Weights of a small image diffusion model.
Data: trained on simulated stained blood smears, 48750 training examples, 22.8 epochs.
Rows from block 3 of a small image diffusion model, named by matrix and row number. Rows with one number within an expert belong to one neuron, the router's apart. Each number is 128 + 24 x the weight over its row's rms, rounded and kept within 0 to 255. All counts start at 0.
Before each expert's rows are labels from the 100 images, of 14976 (inputs lightly noised), where the router gives the expert most weight on average: "strongest on" is what is common among them. Only what is clearly more common there than usual is listed. The data: simulated stained blood smears. In brackets: how many of the 100.
# router: router (model.blocks.3.mlp.router.weight, 64x256), inputs 0-127
# up: expert up (model.blocks.3.mlp.up, 64x64x256), inputs 0-127
# down: expert down (model.blocks.3.mlp.down, 64x256x64, transposed), outputs 0-127

# expert 50
strongest on: crowded (69); two lobes with orange grains (39); discs (39)
router.50 [114 100 161 135 131 165 111 147  90 138 141 154 160 136 124 151 101 120 160 161 138  90 132 174 168 194 109 121 129 100 124 115 109 116 123 156  76  99 159 115 133 163 175 102 100 116 119 153 125 158 173 112 144 147  99 142 152 112 163 134 129 114  98 176 125  81 159  98 153 137 107 114 118 135 155 136 117 118 138 111 144 113 138 165  97 150 103 130 114 166 127 114 148 104 109  84 123 108 137 127  78 156 153  83 118 135 118 110 119  82 157 126 122 168 165 151 145  89 146  89 140 149 141 104 105 110 102 109]
up.0 [ 81 104 123 149 123 112 102 122 147 157 123 103 135 126 124 117 140 121 137 162 142 128 158 124 113 130 119 105 104 128 168 153 133 130 118 124 185 158 141 138  95 130  68 115 132  86 125 106  97 129 150 144 128 128 181 134 146 180  84 109 142 153 111 124 125 141 127 165 121 121  80 172 141 100  91 116 128 136 139 134 171 113 126 137 145 136 182 111 133 154 125 160  82 138 141 164 167 120 109 160 149  97 126 130 115 156 155 125 124 129 138 154 149 110 133 138 103 138 151 157  63 156 122 101 150 126 124  93]
down.0 [139 126 129 111 125 153 119 133 142 166 129 110 107 165 126 103 100 123 175 153 137 128 116 139 144 101 104 181 150  99 118 139 161 160 144  92 128 179 165 111 122  97 137 124 154 136 107 117 160 137 125 109 156 129 130 125 122 105 109  76 108 119 137 153 110 110 177 120 150 113 154 128 133 134 133  86 116 132 149 130 120 101 153 125 105 162 181 115 163 101 141 114  93  92  80 155  70 128 107 153 130 122 108 133 115 124 114 137 141 115 137 121 136 173 144 142 134 141 126 139  83 142  70 145 167 148 183 142]

# expert 60
strongest on: crowded (78); no large cell (59); discs (50)
router.60 [103  87 165 118 136 166 104 166  88 133 127 140 167 132 121 138 117 135 157 153 132  99 138 180 149 187 100 115 138  96 129 109 112 125 146 157  70 104 161 117 136 174 190  99 101 120 132 170 125 157 160 107 125 139 100 131 151 104 164 134 151 101  87 169  92  90 158  82 144 145 120 103 139 138 128 134 114 134 140 118 122 110 167 164 117 141  95 151  91 142 122  90 159 119 108  88 123 115 152 131  95 128 150  95 109 152 119 109 106  96 123 118 129 177 162 159 127  98 142 105 144 115 144 100 103 121 116 120]
up.0 [155 117  90 120 132  85 130 109 150 120 131 109  68 107 112 102 135 123 109 120 129 133 133 122 146 104  94  83 140 142 133 134  97  85 138 115 161 144 101  89  89 135 149 120 136  98 128 135 179 115 130 122  83 140 163 108 135 121 117 133 103 150 122 139 106 166 118 119 156 126  90 120 107 125 109 160 154 105 130 126  84 113 107 114 104 129 166 142 136 105 113 129 145 113 123 123 122 121 107 108 157 130 118 140 115 114 156 121 133 148 180 144 169 131  92 170 147 100 122 117 115  86 127 103 108 160 131 121]
down.0 [134 111 104 157 131 115 154 165 104 116 131 182 149 100 189 141 133 167 145 147 133 146  87 138 112  95 149 103 157 136 165 115 133 117 105  93 145 120 115 135 137 143 111  95 105 127 155 111 115 127 121 141 163 166  91 152 105 115 136 105 108 107 129 162 138 179 126 107 127  73 134 105 156 150 101  68 115 200 142 185 104 163 124  93 107 115 155 117 155  99 152 120 113 137 111 139 133 141 138 148  96 119 176 126 121 130 123 138 102 176 173  98 161 134 123 118 105 151 142 113 138 150 149 140 103 190 162 103]

# expert 9
strongest on: no large cell (49); crescents (44)
router.9 [165 174 114 138 100 129 145 165 106 149 101 120 153 152 166 122  93 109 130 134 121 138 105 130 138 110 114 140  95 154  87 138 130 154 122 135 121 101 162 144 148 112 152 119 159 130 130 135  99 122 160 132 101  92 110 183 120 103 115 144 110  76 103 133 155  91 157 154 178 141 123 171 141 173 132 123 154 129 185 118 153 134 120 165 102 137 126 156 146 127 186 109 182 115 119 102 133 108 167 101 109 124  89 168  87  97  84 143 133  84 147 129 125 148 126  85 168 149 143 114 130 122 149 160  81 116 116  90]
up.0 [141 122 128 146 130 124 154 123 142 140 169 140 144 142  98 134 133 160 140 127 130 121 144 133 117 164 115 107 163  94 122 115 146 122 124 165 215 175 144 128 165  84 145 139 116 155 172 127  94 136 127  91 137 150 120 140 146 166 151 143 113  81  87 118 124  92 125 112 129 181 144  73  96 116 102 110  87 132 154 190  63 114  89 155 125 119 133 157 104 104 128 143 145 159 126 131 125 132 143 161 124 128 107 151 120 110 106 116 101 136  73 139  78 118 129 113 109 127 174 136 150 103 143 121 148 171 118 144]
down.0 [ 96 110 120 159 131 119 120 163  83  99 118 164 139 129 113 115 127 119 150  90 117 109 132 103 155 137 147 168 127 144  87  97 123  92 148  95 104 120 136 159 138 168 152 134 104  99 123  75 116  88 143 126 105 165 113  87 161 115 141 121 109 160 177 147 133 107 149 127  93 137 133 153 114 122 137 183 153  85 137 138  96 187  99 140 122 141 133 163 145 128 133 142 117 132 145 151  72 106 119 122 115 145 111 163 131 157 130 105 120 113  99 141 124  97 123 131 153 114 117 104  97 110 129 117  84 106 100 150]

# expert 47
strongest on: kidney-shaped nucleus (100); crowded (65)
router.47 [154 119  93 123 155 158 120 114  88 105 146 154 162 133 133  98 152 109 134 121 116 143  77  93 161 132 122 125  99 138 155 138  87 148 111 124  98 142 109 162 113 146  96 100 135 168 159 112 128 169 166 117 135  78 176 105 148 135 159 132 144 168 156 148 112 134 166 134 143 136 134 111 131 114 108 143  92 144 137 157 113 131 114 122 113 161 159  84  82 108 126 111 150  91  76 134 144 136 143 107 147 172 130 152 117 137  95  91 111 155 146 108 164  83 111 123 153  87 122 108 130 133  94 149 140 147 114 167]
up.0 [157 125 136 140 143 121 159 124 139 126 145 131 100 126 137 140 126 143 175 108  97 147 140 123 118 102 139 124 159 103 113 138 137 132 113  86 126 134 102 115 141 125 121  97 156 139 135 116 119 116 107 113 103 114 109 122 115 117 115 138 152 137 106 140 122  70  80 118 168 179  44  63 100 139 146 157 102 103 129 157 153 112 130 115 140  72 110 123 144  99 133 115 129 116 170 136 147 158 178  89 159 155  71 120 109 109 116  89 112 133 147 101 140 105  66 127 152 115 162 104 114 149 126  75 126 128 100 164]
down.0 [130 131  94 126 127 117 137  80  98  82 131 171 118 127 144 107 116 123 119 152  94 107 123 117 135 118 116 113  87 147  84 139 124 134 143 104 158 101 126 133  66 145 108 145 126 149 160 112 122 151 108  92 112 144 143 153 151 152 143 121 154 109 112 138 113 103 147 126  99 101 151  66 129 145 142  85 127 191 152  79 166 122 102 139 103  25 129 128 119 118 153 144 150  84 107 168 138 133 195 122 118 114 143 132 132 148 123 145 104 124 145 147 127 130 123 156 139 113 128 102 113 119 138  87  98 132 126 131]

# expert 43
strongest on: crowded (82); kidney-shaped nucleus (51); discs (39); large cell: round nucleus (36)
router.43 [ 80  92 162 118 161 150 119 137  82 127 134 164 158 132 149 144 123 119 128 140 163  95 112 167 154 194  96 124 113  78 152 129 107 119 145 148  68  87 159 125 146 164 137 102 119 118  96 168 125 140 157 146 140 103 104 140 157 109 163 113 125 122 126 173  89  96 153 106 160 134 141 113 131 104 154 144 123 134 156 116 138 140  96 157 130 164 123 112 107  99 113 107 182 114 105  94 129 119 170 135 102 144 140  96 115 163 115  96 133  97 140  92 130 180 157 170 137  97 126  93 123 134 150  87 117 128 120 111]
up.0 [131 146 126 111 129  52 135 118 120  81 113 133 109 105 121  99  84 139 152 105 142  95 159 133  91 145 134 116 140 175 159 125 137 147 136 114 185 140 150 118 133 113 129  96 155 192 122 114 121 115 116 134 172 130 115 125 141 117 124 116 133 120 160 124 180 102 129 147 146 137 145 138 120 127 142 148 171 102 163 153 144 134  97 135 123 131 163 146 150 138  97 143 102 140 145 130 107 152 142 108 135 128  86 112 145  97 160 152 137 118 138 134 136  71 133 104 101 140 141 109 144 133 129  99 144 104 122 117]
down.0 [138 129 150 114 166 123 143 113 111 141 167 110 108  82 110 109 119 150 116 114 147 120  90 124 131 128 144 133 126 120 144 119 125 152 150 136 164 108 123 124 220 126 132 117 104 135 165 140 133 132 118 125 134 113 137 114 182 131 138 115 145 157 166 157 142 158 123 113 118 123 122 135 106 141  92 169 108 158 114 128  68  98 110 133 122 113 121 137  99  96 136  85 108 120  98 152 119 116 161 114 130 148 135 123 163 164 153 140 152 108 142 129 162  98 137 145 102 106 117 133 146 102 135 164  86 111 140  98]

# expert 40
strongest on: spiky cells (100); crowded (100); no large cell (45)
router.40 [151 112 152 173 150 119 200 141 148 147 196  91 105 166 142 123 116 153 171  95  98 120 145 195 117 127 144 149 112 115 151 132 138 158 130 168  97 147 120 120  83 122 132 119 132 153 130 126 111 128 101 105  98 128 115 121 154 142 127 134 136 129 157 104 169 149 124 118  75 106 134 147 142 105 111 114 122 115  91 162 121 128 105 125  88 121 130 147  94  73 125 136 103 101 170 134 138 134 115  99 126  97 110 132 103 137 140 126  81 154 109 148 130 144  69 141 148 156 113 122 102 104 139 131 121 117 155 123]
up.0 [146 137 116 129 142 106 140  99 148 128 163 109 127 151 122 107  91 115 158 115 127  77 143 148 136  72 112  89 169 132 164 159 121 147 143 150 140 138 114 123 169 148 142 124 128 149 110 173 147 105 145 111 103 130 115 125 154 137 110 128 125 125 119  91 158 143 178 155  91 116 134 115 143 101 171 132 134 125 113 145 174 168 171 134 109 128 115 145 113 138 153 113 144 125 132 117 142 187 115  81 155 158 125 132 116  98  94 106 105  91  79 108 127 102 137 132 122 109  79 110 115 130 156 156 115 122 120 134]
down.0 [129  99  94 141 131 108 149 131 116 125 150 142  82 150 172 111 173 155 181 114 130 170 161 120 130  84 113 136 105 183 147 100 109 148 146 119 162 114 106 127 145 119 111  92 159 118 137 137 105  97 127 148 143 136 104 115  90 110 128 150 158 175 123  90  87 122 132 117 124 105 123 129 112 123 110 178 135 135 110 121 123 111 131 148 140 107 110  99 172 144 127 134 104 141 170 158 142 143  70  68  96  87 158 129 116 158 129 184 109  89 151 157 113 147 120 123 126 146 100 115 126 174 121 136  94  94 120 129]

# expert 4
strongest on: crowded (89); discs (82); two lobes with orange grains (34)
router.4 [ 98 104 155 130 147 166 104 145  99 156 141 162 166 147 133 122  95 110 145 131 146 101 120 161 168 186 102 131 121 103 101 115 110 103 123 153  84 100 157 119 152 174 177 111  95 112 109 161 117 126 145 106 133 149 101 136 154  92 156 141 110 112 104 172 111  84 159 109 164 150 156  97 141 156 152 135 121 138 171  83 123 111 120 158 103 134  84 126 120 168 108 114 163 104 110  97 114 108 151 131  94 151 147  99 132 125 117 103 106  96 155 148 131 176 165 145 148 100 137  93 133 133 152 105 108  98 103 111]
up.0 [119  99 149 128 148  90 153 116 155 155 158 100 113 122 136 117 110 122 117 100 143 144 135 159  84 119 138 156  89 137 111 139 166 139 121 112 120  96 141 115 117 150 129 178 121 159 107 107 102 134 101  88 124 106 135  70 101 134 144 123 142 103 103 109 105 118 126 150 140 103  95 123 165 139 165 117 144  69 152 132 116 153 124 109 192 121 162 126 150 143 170 110 145 122 170 163 131 121  93 113  96 116 144 115 150 114  79 109 128 128 131 158 151 141 120 110 112 124 156 134  97 112  87 136 164 141 125 144]
down.0 [ 89 113 107 170 179 151 125 132 127 149 148 158 142 160 113 139 115 118 125 120 127 127  74 189  79 116 171 142 133  81 128 155 101 154 132 115 125 145 137 144  70 135 117  96 167 121 123 133 108 118 156 140  87 135 122 136 113 108 118 115 140 117 127 126 156 115 139 154 138 140 157 124 126  80 115 147 186 162 129  97 129 134  44 130 100 115 128 177 129 178 113  98  98 151 168 131 135 132 117  72 156 150 131 118 144 153  97 143 119 126  79 148 135  65 106 126 145 132 127  81 146 130 156 116 116 104 132 127]

# expert 41
strongest on: crescents (100); crowded (96); no large cell (50)
router.41 [171 178 123 134 118 129 105 185 146  95 141 136 127 130  63  82 137 130 141 148  96  73 126 154 131 130 130 135 120 142 149 150 125 123 115 157 125 142 105  88 167 134 145  93 131 179 137 160 130  91 115 142  68 126 131 131 148 104 116 132 168 121 144 150 154 146 113  76 149 147 163  98 107 140 129 133 121 144 142 161 110 167  98 113 126 158 126 169  58  91 151 133 110 157 127 141 127 148 162 108 135 134  93  78 130 105 119  92 122 109 104 132 134 123 124 105 129 114 111 129 133 123 122 163 178 133 123 142]
up.0 [185 156 107 173 115 113 111 187 139  93 149 139 118 153 129 111 107 117 118 192 134  55 126 140 146  57 172 131  94 147 109 129 122 118 101 151 168 184 133  97 154 151 152 121 136 170 125 154 128 139 144 131 100 118 139 153 132  95 138 106 132 149 139 109 180 121 117 141 145 132 141 129 121 124 123 151 140 122 141 147 124 168  86 106 146 137 161 142 103 158 162 100  82 127 137 168 136 130 124 107 149 116  95 118  85  98 177 106 152 118 121 141 144 122  80 126 123 126 114 114 108 143 132 166 108 139 113 143]
down.0 [196 104 159 155  91 109 137 158 114 121 128 142 153 132 157 117  85 130  90 127 120 164 112 162 122  92 113 120 113 111 148 153 119 107 133 136 159  78 117 103 178 123 146 106  86 107  60 109 115 128 100 161 107 153 129 175 115 131 127 125 108  97 149 123 130 160  96 110 126 134 107 162 122 134 121 166 118 108 119 116 127 115 136 117 103 126 112 122 161 111 129 118 170 154 158 104 135 128  94 154 115 135 110 147 149 114 141 179 158 131 128 139 103 137 149 172 111  87 134  75 122 140 124 144 116 174 149  97]